A small image deblurring model, trained from scratch: 32-pixel images, trained on close-ups of made-up surfaces with and without defects.
Rows from block 7 of a small image deblurring model, named by matrix and row number. Rows with one number belong to one channel. Each number is 500 + 50 x the weight over its row's rms, rounded and kept within 0 to 999. All counts start at 0. Numbers have three digits each.
After each channel's rows are labels from the 100 images, of 14976, where the channel reaches its highest value: "top examples" is what is common among them; "place" is the part of the image that holds the peak. Only what is clearly more common there than usual is listed. The data: close-ups of made-up surfaces with and without defects.
# convs0: first 3x3 conv (model.mid.1.convs.0.weight, 128x128x3x3, each kernel summed), inputs 0-127
# convs1: second 3x3 conv (model.mid.1.convs.1.weight, 128x128x3x3, transposed, each kernel summed), outputs 0-127

convs0.38:351470488543479491538516526418576557518535490481552497474432551484551475476531403490495563493481540572473444466441442597499514464470466421502507442520487515385518478418409488508539559565516595413534490522502573460461441473494456507589416427546411512407521542448507533419500507482400466412531604442419478489440499574517511490466488475433448499525490473462459497466503511467534547558574
convs1.38:412449469541440537548477460569493540486493498446537472508541506472495399543584503481474562486439534506446489542554460505526425473601513541456392462480462487446448498454507607510493530571511463461540561479437482471518520529481537473574524477491526516433503601505528592383523578457404460469566523545407417544543520525528491532424530508548560547533487450556405511446451441408566600545420
top examples: woven cloth
place: centre

convs0.98:580507565456530492497535464346474425576530477542571520498522496535523550532436491504513371474595571483513541471531510475528562547439520451500434504491540449468441328554559550468415516502437499474494451461549417453469448470524446583472431501428469519537494444494432536420530530498496496489422500465533504406480491515481465481475543519448441535451541452541472412473522554524453450613431
convs1.98:491606520523462486540499498510447519518550438490535494481490583524560524519560506505566515491490501539541501461508518538488581585538534464474564505512539568636550493549405560546505422491526566510519516518538548546516548398612411502461531508548496472543512519525495484569500477501486569483513417481359572547465585513491554481504488532470602403467583445567581465538544653548513467427520
top examples: woven cloth
place: centre

convs0.124:467470474592487461433521508569559560451483488485467496536502477470560566457601564498491538466587430508454529477475496533544456546466521562463528476528529421512461458452449454586455534396553423468465415439537397591489487596450464474491460494564508454481579502515470434548529479491497478454399522444610660488482493527524454485516493560487533509517458449586588469570492421494452539576499
convs1.124:457492473416486452599533502483460474517575468497495454398454568457510521572539609566581514491529505462578514585571487440505569405461509545475517480360486486526442543587465563539523508471504481525513471582424502463523488485512522525564538514461653478514474531476465520488545447491511500661465491612475406605529443464458513446489468513519526492557465542443477440510468512493456516441485
top examples: wood
place: bottom centre

convs0.49:525501507564495543486548529442501491493601575500497466516437448518442509384640622480472528551475489564505486491484463563437493499532529444514513449515496545510549481505436470515490511506483487431464428507603578527494480592457532488487541507574528502438577575413488567508480448470587557535476538465488737458526535519436493501549549439485494533556521456478438504525526455523490418493540
convs1.49:445452523309562550530542461488570542497427495530598502545399560520506480551460402546455554457513480508462518505491569506534509451534514500618502509466531507519519571535541494533520451533433558563481435543439505448406493446516541523499505606490510445483365459534566478499474447464475486484578520519517425467578435497471485503535513593479478416434393509437511460481493432465533507495428
top examples: wood
place: bottom centre

convs0.5:467591461518449442441472570367497543523466462481451523482481516551457591418448509475452438468384492524482432548489481507561491555463569537604419436485509484417522531530418532335552432460526445489553458465499490440504454517498564531565506447525444427475499556449488502451497438513459476433425538421506464543496502436490513526633567443459477546470543548534449450503502468519543554501503
convs1.5:572493493496541516515552447521468558495412563477486535614441454476484464584451512457480496444533483520555469483565515538426513384458416499389519470480479519451427529554511441442472520522399493413582483529511561591620592539531454507485435515526511491489517429495526494543569468554568480470534495465336506440440482472556488472420491469569460485510575536465502425512441456465556457448516
top examples: woven cloth
place: centre

convs0.13:521545468562498448508461552558499531603463542514606482401584542527453499469509507434490471535576444432545531503490476455429443426578549505542461561523501440434516488488555491456302452516486484454656513477489436436508490494514548524467559517499468577532552430512544554508491489518505440528548495510587521453513518435469524431593550558545440544442506439540523458451429558506447542501522
convs1.13:550494465546455521551492389440559577439606443485535526422485434650634480412581553545442615477513497529489489459531556519444516547440493462542553510490473524459499507479560529468514462437457555504373535502487486542420531459481453515490440484536538490556501519490505512487444529481509467624421479504581523530569558579520442447497551567464566541467587446522464488544486495498534487447523
top examples: woven cloth
place: centre

convs0.31:467481535511523589447497480413520421563564504544440505466451422582511452467500551469462463406558682455469511531510453447556553572452458515529553496538497527449572444528449637424494415422508527500599438454492458518561514499488509519442554493493495506482500471451534466500457489468494419458506518486498529434545462518508461490578554491398503446524552433498559545576456510523482571626492
convs1.31:445443599440524429540532465524491486495559447555506512605528485497471495497462443631549506517547494462539402444516524478562429496506518484520411520458449508569392487498466527496563476595471521527483514552464516473502494479469412492558565487519439514566476499592467461540455474574577490361572428440420553432464567485461551418470461526588469434508540454445535507438530440527483451428555
top examples: woven cloth
place: centre

convs0.82:482502537530516398567525484433476514497394477468658451478515441537467453466478514523556439439477459559514466558543486377424511529546542492560433453480502498603568468539486410471496543492457561384511510466536510434542432506611505541521497462482549486468534568499618514405463533454449440511451486438389523492536468496468537489544480408477476539443469471476500486523512414560560539455456
convs1.82:525615523582510592451453540398497555473400433467480569494519499491563553470511503415467453538527453525489585452432561525521427534469492414501464485446535415428465473458493533424471519545546469489489610428555463514530502468466534474371452586499422422452441523500502523585508546549516430461482430512448561397457517538544491541443475544540488564509540505572553516476493515558572550470453
top examples: woven cloth
place: centre

convs0.122:517556455483519518512502483378499529550525338417519493464466467491480558509533506466522547491397482455551527542441518391455407537528404485534499491466516432482545510547449493553566453456484450415440466468478531494483497489489473470473405481474474409408544447519526444513464513585517428499559556462407466624471466512488591414534514477455489551448524466550465544515559594543582474442454
convs1.122:629509510529402541530506576426540510495409569525476494557585542518541495524588481451484385418432480469550437543513503488500552487491582445486479483484474579554407567449512473491479362425493488538552518554564510511507426503546442552475521425557498538541540539500441526484548455474520513529497479484454418480545423364464465460498553563500456479554473449457480423421494588539546500507443
top examples: woven cloth
place: centre

convs0.123:585576537462512535458462496670510449534527500446479530472535388478517453533517540498519563486549463466463425522536447539506496543525578562436467572479586561572441434546526428457491467492434440533507449484454507518501469478472523458549413484506538534537453566467481434462446624501514638450539461523488456510400446558454450564491572577532455545500459510401519482516525552503452432457542
convs1.123:535482515515575554494538568490566522439623434510547515527578606503464468524524465437550445595554481516447625426563560507538503490422495529484594483527431549550573535580455569525451487480499617455543529463567600523560519492454546475459501592450539558492477522437448556527515502591479570551559549521484513512531529483527464523497493584472557461524408497529486452553498466611527484464488
top examples: woven cloth
place: centre

convs0.75:454429462492498469512455529506525481510481478452522484444579455527484557574465548540454411536432532462472510489550465366569531529496483547552387548445516364493448398482544486510511497508541444472423501491472555500424483430473463488402495585576460484466545417496456508593495503570511449487420334481536502509491490487417447533560502447454499482489461448484483538430525501433445464603455
convs1.75:598480503504497421474479527503491544557527554496523512431545503535444582523507493491619524472460485492556489541441469464583522524514500550438559466508564524511547520560529443544507513477541480571579495544480374522650572575534511513482562441480552394616510435451572503517352493468464521449522565515523467538511440453477480554519505556554518466453400516470504618571578507472478503466470
top examples: woven cloth; tiles
place: bottom right

convs0.109:476555578527460519458526404441531562511469594532590458395499461488583496439600485428511522557555500572480467499469445494462614510542457461556582474467518517554558483439498581474356495579384549506573533482538417503513463477497615425534476562429469468500488449510513509524568475569501500476498556519494493444558515438458518384579469484466530520575452486459509547528511500475479460495508
convs1.109:508500450479515460450518469518560484428546387485510425441523567433636462436489504589506625499417556524506411569469549555475552534539594572525420486557468512561502485512488486534516496566539445507451492468487484388582540486519512564600428523539466463486407565522475571547502501398508519491454454563429528482474471602485516506463469501438518579551420460470530459547489512510554503468541
top examples: wood
place: centre

convs0.4:544518492504463484474468483515464502494492416496538511471453553480527509375499461543508541528479449550465516479535524527498452368491522456505503449541480590533602496426502566479482436587436543389476515525483503524565514480496479521497546519522526491495465487490606519454479468535561341482570669506522485484612478466539546456509601435549387520495502480450390458440487402504524543453501
convs1.4:483502406475455574527497461453458450499563507515393495537511490553469528534500505494533613483623528491493475362593522451451511472463537493525540489549499467558523487477447511509487522439511475589499549538476436595472450500564447580541455498545453511569505471468511520416502466448431497481355390545456461487523507520536483508500426521420476558452462472539399395541422510592528487427562
top examples: wood; woven cloth
place: top centre

convs0.0:505449637471436555510477552424486455456492531492512436467495398591493388532552555498436431500487538569516513515537474580558585508447562478585503455469421504531506489503464639502549368490495491462482476464489539481515458562547480456471398446448517520476516434437510500477498549577490471459602530539430550478448550498509448431530473512595512543466456424520531490510463477437467460614501
convs1.0:440537606443593403542499546512490446453581427508519513549598619443432472493515507509470526401510526470538529424502593506528472472493411531471477393498442494568431480505563584482472488474507490447474511478504496494492453541519467522575540501542415490604518487563468521488509547566449562468512471448455517472515471550523438377462539436496410396507455466505501457365537507542503454473556
top examples: woven cloth
place: centre

convs0.91:468466407460485497487490431498452450550521400521641549490502420541504542461410503566542494460575559537475443554479476418454448465428542530525422483523451582425433596592515473437400487468488530477564468512562444520477525463565561536476450494449515499439506537473391473497518530459521472468496555491454501432484516439555472432529472412556441468523467501483471504438544364517537485607513
convs1.91:504565517570504514543535593344479511555399474398471443543575521492503539511464453352513443465488476499488564497472505599428455418504519442537503470394562446538553532512482480386473464521441410467448495408515513534536391489504524486461496499453500517506510513580443479482470559537470487496541468447488469402521488485472582500459536539507505496451522443421431496407418483533488566463490
top examples: woven cloth
place: centre

convs0.73:562475465487431422408496364369436456431540453469549515441516533458521489513505479537469399441539452532505532504492511489432426465474576499540478455500500495429545457419513572444546503551431501482425476543495485464512507476537577481505494390455433549511479497464479567488494590493450494540550576509420523539457483510499494370509494607423517575483486543465541425478414455471481540471387
convs1.73:469482458508437616448558580565526485577544518588561457496399549583499506566590466431484600573447500524562537512428442560579463538503450470460565417566476454498450552469472502432492522436419556465490472533515498452509483497566488571466515518492471494535461500498587536483583489523394466483551632462511411505506557534487588463531536427513536574538570466520521432577496492489503493524507
top examples: woven cloth; carpet
place: bottom centre; centre

convs0.40:504532470501428496446525454505443540513477488527524453411517518509445562493543454519457420546469513445524524557497417391549540520468514465445400461548434440486440417529420422493447397530493444411495555515521520419510429506448590545503465446456516510447491456404400457528496443558519456473497428336462517450462516467442448506488471553527479604507520409535526568471491506479421504530445
convs1.40:471374528545571531538460566527634524565432529456473528480520518532563484501482537466496550519456606603496482464488468583509515537502506531473541526538496452345558526550529461471525547543569481538475548550569430431504518564564570488521499576495475549496542532454486531429424485459512544443558558459540472594470534541528502552559533527645504490476549464530416589508518583428506541495506
top examples: woven cloth
place: bottom centre; bottom left

convs0.12:470506493520463426501475460536462504501478426532513496531352508428505471499437493475462420571489432484609491388409570522527498429518574427513481549543456544438526506502489554506476521549506541524461389476454542508517510448543523596434520454475474460407661516506491509509383473485552530418483460519468577498558480497439497491551438475524489494477473473491518570469518501456677504483467
convs1.12:479455508447572481493496472472493467519504478472477521504491500594504536501445475545490596434484514434402441485461506476576394521478492578436584422573507581456532452451538526482566453460437437544486502566482588562535532526425507500473463501503510507512346415565511547432525555538445519468530459341558496446634481445478464574513515465494504449466456474486526520572592566498471470467529
top examples: wood
place: middle right

convs0.17:484409496505576503541462446467523504462512609516590489445542455455497417385465531472515542635540526532471498491520531513495588494420527510544588449472470531505503456408513482448435529492453614458541533538489382531475506504630467471530508536509506505488535491538448421495481504418523513427459626624500457436530462604521514553499559410539483519511516532530566441552546478505481511518494
convs1.17:529424430452501516457440477528468336629592497490458433405488470403456451471461438619541531495571565507445489433479522502546488471527605551503463514507476510534498414444468487549478507533502466496464563458458557534482466481402524467552513469519441492534498543515519525536478561486546438552464427500509439494462474515473433466433391440469600491495481449421418482530439454439415507501480
top examples: woven cloth
place: centre

convs0.126:456509476461502463374459538487496477520558542458497470466445496419503505523491507520483479593514594516507571494500664505519470609479445495481444468494518513450456403435459503429538515443543532489500487474461525334532510478459443473437569564559435465496478491478537383490480529502413613551448535551505525526489560422542477422430513482447503470481526552457605469511490508520513497576402
convs1.126:547629517545587475420571512479577529549512592585573502486452490495495405534485514510512551531491531472539520512456539549552485496544535552491491519463497572596569455407442481553506577501402546472517463467613448487569561483413560473516433543470435405489566461577560461539548536526492482512491600540511557404508496468600529556553497534462516489563539599476496485539515533566522561517499
top examples: woven cloth
place: middle right

convs0.47:421522507497543448463460483769515526539513525467501533573512400435466478449542512449510554488604409507483523478521485458384499535495576511454544455498479557568524545511523562495620471469484601559492496530470500549472465454508474477574503473528538488529452537493548513429493541565549623457543509525501515547472472501545559559569570567520493515507465472461483540531545509543485529524552
convs1.47:531530528485528480520535447354473524527543488475517495481514528484604535465538473537570514451555433482484537466476553468538558377471463556608429557564449522456442446550635535499418449522472491447512551424501577483535486485489526586538442494524540501468515477458504547455526511574501554501549527515510593438649498471478437464491526548460502521572488467540382460465515492601475411531429
top examples: woven cloth; wire mesh
place: centre

convs0.111:560462399446476499531526530411585503518485500472530458579577449381471484423504441472595512541487523520520483484468495517441597437385617543500639522513534501588616515469554487442485453481495521558493575476496370525550473535494488430519477437501526462533493568514492532532510504495509388474463584514435503518548440440486424509491508496550533501517530589551523520512441491469464589542518
convs1.111:608524490480580433394568478628503384537546490459550453459434483456489482413493479508543580586448518444523539488480481487479663496483532543456425452634539401443521499477456475525460532552469438452508551462519511459507539564472485531492503493580498443516552551486454478496527511500531484406518565528497491428510556509518482562535401457554526462535531447518447595562531488477483432486548
top examples: woven cloth
place: centre

convs0.11:370482478467440596421470575510550489417546468512477491591539457550485469459503478441446513530555535473479532454459422534504378443482483519445475516484528464464522505470489524417386494603561460466451507518537581465471501491599561490437547440468438442552504500544432529414468549593482512460507580601490416494456412493586462508530567499461563509486442510492576488563515516441462479560462
convs1.11:484435577501458472481571546565476481512485502486572473473385593543421537550532507462553592582399572463486528488500486480492664456482482497600439562508522508571594519505590503537579610475510470495530437502448481492435491450447561506508538570455509426473478514514485455484498571531495482472485495521561447509452476533458438432461527561569447592499500537568402530522532436508510535444422
top examples: woven cloth
place: middle left; middle right

convs0.78:524498489496579561480526506547467507448457556490538495417510568589478530440443511476553486442560519510513516522510460483510499463470509475429481523453566469459501522558488553531475432477455381581568493441489547410462511506532536538389417535508579560493533419551475563501475477564389445490505634499551526552588478505506451556505508601508515638502540470509566412463543509647482530472525
convs1.78:541495561520492545500545437431463576440483496553523597505475357507427520517507512544443424548528509540532558569539395504491469468416413518533525521469497509445482441490519539443576533436499506523487509511562545544574429479541488539482633460467486416392450550531522505495481526520454465496502485479461579460524509630418533554531549520424446452498470555442534442450461577504487595597456
top examples: wood
place: bottom centre

convs0.110:500494534568455552493534440525470494509623469461535583499528514547497499508571507476596518426532528498676506468556500522438501565428472419496512465506572528479458537516457456515454538473476477398468529502506527552465440594477515568567544573595468531523520463433422479517561515490497491482543482451468665466618579482481571507518581522460497455570554565468468403476552485499487512475521
convs1.110:559476501461500506464394425478488493444545554517491412634365544530461628494533582517470567524480428522377561550471528479475533510531487520535488498563479583451461517531535600532504457529463504533530504500512579531526493420461538442560502540453577448462464463474449464526560445512445478481533540391430470532529544492426505444532540415556441532419487600491546531500523487535561502570459
top examples: wood
place: middle right

convs0.51:537498535537409428534350536452537432526433519511526501427513536403470517544518513442520516477535492447551575536378553495488530500515448505558511491472481459433615533499521513477464498560473456445428372474524481518512497541487571488509559421482470380489517495453468580487445498479463482462505458475516643472514557582495565437499467389502457560441500444481595455455519503573547480442478
convs1.51:516505514557517477497575462532390480396453369510516468541530514551469566518500600554471577478564457538540496544557437471464535468481405479502436449535508489509561474499397498560554464484517564501477467528489539542547514572479517447485481376538476483514419552474549519511532517524509396536530526428478400411479464500529518452572481492593429490360498518565439457532443535525471506443608
top examples: wood
place: bottom right

convs0.58:492487533495407492526493582537449541454387515498581509529562375390608470539486553533429607478451437483486532523554562515447470601456571547419555489510542542588542499473578449480492539459523518455457438478482554469554542524455513496515531434468486537526541407455426406528560527529521550546456478568487456478481440523510421474454612544569507512492560468512483512445524536409486470463549
convs1.58:529593525525542496518482490560451480525550422581434458432528561643499601513487529419534484566487475452449437526454534472596512391549502504573516527513521588568494524543518509558445526518610500557583502465524541489467547476524539454539492549512529518546483535449575540441608474572351469439507471534507543558512471430501457523446530432448535507499498461571424520506521547554471408539488
top examples: woven cloth
place: centre

convs0.77:492521455532528444480401507498503504546578485470562731544491487612497520486499490486548562501473492548626549486485508486433463469415467448517516486539445469519467525509468494505457506465532424514523479541466531574565486688467541613501487484589504556497485507542524507530561506525492476514516537500535495529522486437620444468484622523478550533505576469519553444479414482508490490509483
convs1.77:506493453519484580585470499491521427475581545522552454474511411432512493546531467610539510512500442448488572465442544391538455471507526452519497492476442515497487465556493570472564501503540467518570477469486522495505415415424373454483473480429560460507514477479568536461395449486489510507485495425502503577458431497497534483436518526527500497475298445465523445481445564592473504623574
top examples: wood
place: centre

convs0.70:531458542365435449453519520489459538521594461543480485555428494437551499461429521476469549535468530486406477507518502557484549506508451508512441487497447535497572531536549509469523461470521508498447449464490592677506489327532527448497527568534513567452604544545456486571489455488472496521474574465498602510552493493417356517486465482463488542556557532539437554509485467539541559514437
convs1.70:509421558530476526512520410538595484526464446480527586501377542428578483566448424534467462545526582499457443523440489414479498577584545427494490494507492536561596525447595429619502518440394500529511551538570577484517487520506462518496485423498466503497500481475479556554582485493466466476516457543558524488431476471498471506537462495450526432577371492505445517552421560510487458435591
top examples: wood
place: bottom right

convs0.23:405514542439516431475492455479568540446539514497536525546450511518393486514457572462476537506490579468443350454425606539502466554542498514510449511431485504457491511541556491434522493478484541507547459483411542360504500498461594455519544508459431530454442542538522515432442386553479550486519572540519511466446479488397480471483461470539566411434470479493609548439571443511563583485504
convs1.23:562442537568626476520510554542559438524517503477475502497409444544443462473456501581549538467564512528387526454563514471523473511489463471514581503452445484440571438443477523430541526526413535482457448420443533430478431518479532410541404515491463471556553476521478441584471468539506489498498510470493567505493509556538510433493482454489503457531563375571559490393482557670500463548541
top examples: woven cloth
place: top right; middle left

convs0.83:466489604510504472533513521513492429452541501526484516546531364449585608518408495482536442426412533422515457530553478493590617542506539558600399474513510495481600573420519634509475470471552484544508416509463484502601488496506538487464450468394474462507536469546527566520456526584488458455488468514501582455432567478545458489531506494554532488487498554496509555542506510387504540487488
convs1.83:479512573541567416503538523563545541553469480417508395494533470599523486495487551399484524491516517490448581428508606508587546615526445489503473452500596510505455512495476473489485493573601636447466468465487574542600512423502538485506625566515473514516443475541556492520395455501503537484476560537447513496507506496415441531457564483526522565529498515474492602470510449597503454520446
top examples: wood; woven cloth
place: bottom centre

convs0.57:546504567493565456505503486598455487532501498488531494399542364524499426362443510477504540474489450398500496513558476448456473591517484488461419456496567459491466470458427520438546482398479434618479500400519612442458471485527447514535408472487465542498448487509468407480536517508445584457498503399553480490439454409538513587534476532519511570468476535482508496581522461553458443502483
convs1.57:547510587445510534535384559370554459514504527523476575483557493453524478514425474497479469511685525563466553474494483549481514524408500453476517522485449511470538485588490533479532504483481547495451535540545497495559490522468496572495503518440529469482542478442435472515500483584608640532520511429582531487566483569537410526448577580560468459508392466482440544465575472420513561490511
top examples: woven cloth
place: centre

convs0.99:463485570464556584442596436445544460490346581518423543499488536506522472509475490561470534467547497501472477600508417482488456525463455498498512500536491572512441508535604470467486487517497461469550650527640437537587443510547531530508484543442489472543507548517440555477606513483456548484436530504551428505528502521602557520538510505566556550446502510538572564443529465498391511475559
convs1.99:586533536389469507524472485483413459524587441499510490537587493591461526477495489548459532501457512506431557494508491540485463542501516547531420562533531493486445522496601562409511499502552427547542560514438586507418577472530561486465471452452462589435455491442607480556486448489447549482517467484414455513452443465380458484543561517521493493462422413422583522565543480544447551548606
top examples: wood
place: centre

convs0.18:469465511395528461557371533483474510638539547560601503463484487475505540525466504508526564600437504510422494448594401434494458588454569518518492480442496576471524530455530436529418444467483474495532530444546463505451507513495493422467539491543464449484481513476572491488492498570415428460526574585534485541548488501450593434517474452545451421498500514527478494498476490673505544430462
convs1.18:436493450554491534563481498480501477528587349499416524451563540535485453453505476584534475512529456548489558552503487513477498512463433501511497474494543508523549453435576413565531533506438577517407543496500408502489477472471453422474398518511485490576451564490394414518470661552559392577430427558485511455520566578461506406528474496475486540496486427521481536515474495533546552532535
top examples: woven cloth
place: centre

convs0.120:500490438494535550538490442511585591450532662431508495526566514433463509495460414520422503468518475497522489450471469499495487444473482457480466522465530374416423507532465499422377480432452476433506516508496564429462473504563508445589560485512450488481479395526489487575549520519462461467435437352502528589447495535466451408467417583464520559488527483512492490540556509506437509525442
convs1.120:568559537521469442554523455418524482538454518614522506510489563474510519354564513538503402448515474477479454485470526505489427632533456446573518513629514530455464461501504505602565455520537477516511410491514531527468495540446587475490461476406498504484519491576610444508526508566501495589509516478523473432486417495472484511502492484501530567528391504506610499489406503460600611499523
top examples: wood; smear
place: centre

convs0.19:436570468499502484418463474393471535627522545502507479450490545466512446451497516455531438535508639495532480492485466552584476485544490518525438483453500437412537473388493521470459419496444485487447510458450488412520462439496523421524541435455423556502505574510423384479413550558531508427480498474487507472468513564456406381454520539460465518522511574483485535508463526449434416611473
convs1.19:503484520471469497482553525634470510496492531494495544509492610480519505588536542559482532495467575505541531489481554496471585664540569556537495485427531525600504451557553540503455496506558491519576488510540436597546460450591510487456548596506587377507530466457486556507497563512420518487536513479442528498515509503576604442599470474457570496499599426500550510505441573518461525415518
top examples: woven cloth
place: centre

convs0.105:435489465530507585536540474604499611461503529554448533470467442495451551493508442534505535508467476498557510505508443472439451477462560459516530468521571510522505411471573565496411600421555484565490551539466393509525550606553482552485465486525530618435520571540551541526515522464497540425495612491608602538561532511539480392601517503474515537505496442470428459488453491532542568571493
convs1.105:486534520407454553494515518465513478550505484545561477543398394455524442511525460530488519557503442581541495511504436473502425480488492534519489514513512517510439484407534539511554439356346548494477413508435563510432536471423453534547483513430560529561437474486511444433460519505539347547502496575525426483514434429453524431499460542403485552482419563455495425488533569553504494477502
top examples: wood
place: centre

convs0.53:522465477491471507590446523373512559401501521482452496470521478545549555550481500446551451424515515531498513498498490482504568483396480467525570511469490507499441564553483503440486503443601575522471479512509474426490499488472494539506499463536512545498474464400407507509526479471560545471446549459624463550563505493459372517409646441511531421488485473442452508531520519492436641641470
convs1.53:572433454565499501488418498629497438528511475517546481503450553506547523568574488562530617493504487501502509535600547391558599462563583542442480460623390466512529519503441442542526501536582541414519544506512513511467506544532473521549478483646539461531561526492498469599558481416473441478575467515436463510516556424500482582512470489587493495482500496515504529479540512437526436447469
top examples: woven cloth
place: centre

convs0.97:482523465513466499471466534523470509528483512468425479464456525535589509440564569474610597482524529495486557482554470517455479446489534483465473462538547424483498549528452477444526499522535419559543460444621480604481488565531410586522550485509466522527574553572547429550405572466493477522562535627487619542509519479601531484444535620560454549492519531450443522510551389460444483535531
convs1.97:461653493459487554567416471519435606520493383472501535463554507521454485501531543516499536494452453406486451476508532511508574433440485425453557536480571493545535461548559528501494457495480534487564497509493441507464478493444407460562501466520504492597459436422447477392472484547481496438458477630477504540487449433453474485588520528549433509504403495518449526560496420611493478408426
top examples: wood
place: bottom centre

convs0.35:492465420418507559523476511494502620522575588477505480491427535563490584449491555464519491473562577483539456489496483504500465481488550505492517474497543383539450445517441524465542519498437467507456508490490545447403491542472473533511575499586557527500476540541462530551536401452454669447478416482660521532526549531539461380505556534496500455459565482535485490485514549512543649497502
convs1.35:545448527480506527503462500529517461527520435575459496487393483451534499460496555556565401486528495459482485519580443451486519596503522456419539465540422505439465462452532471496507512477499494438401536467404482578443492424609472468541485534546522422438464526571519517535481479486555426503520508487479504589495436547365473552574445393549556482552376429464443537513491445581437584529539
top examples: wood
place: bottom centre

convs0.55:397459455508506596547525455571485549448532469459473487539505409455479527429485515542493552413499461397517540494520510510473401432467454452483471494467502490471489495440444552528390541491471468397483566523483483474501463468441454469506499466541418435517458413444458458504542533550506523377459447499468497622530546505484408457513514453478569485533475402474565518375547626423441524534520
convs1.55:443495527554500474556575579559504512491442473554543459563458533533480449523502496514478529524464536539553445544490439526507521553466477520552491510537406472449429557501545584482613446480391538559424478561418558534480345484553438500593439479502521572504455552568517503364480519494531532585493445485500479489472497521461409580514460599564451582512573528522476443431462469439487555506522
top examples: woven cloth
place: centre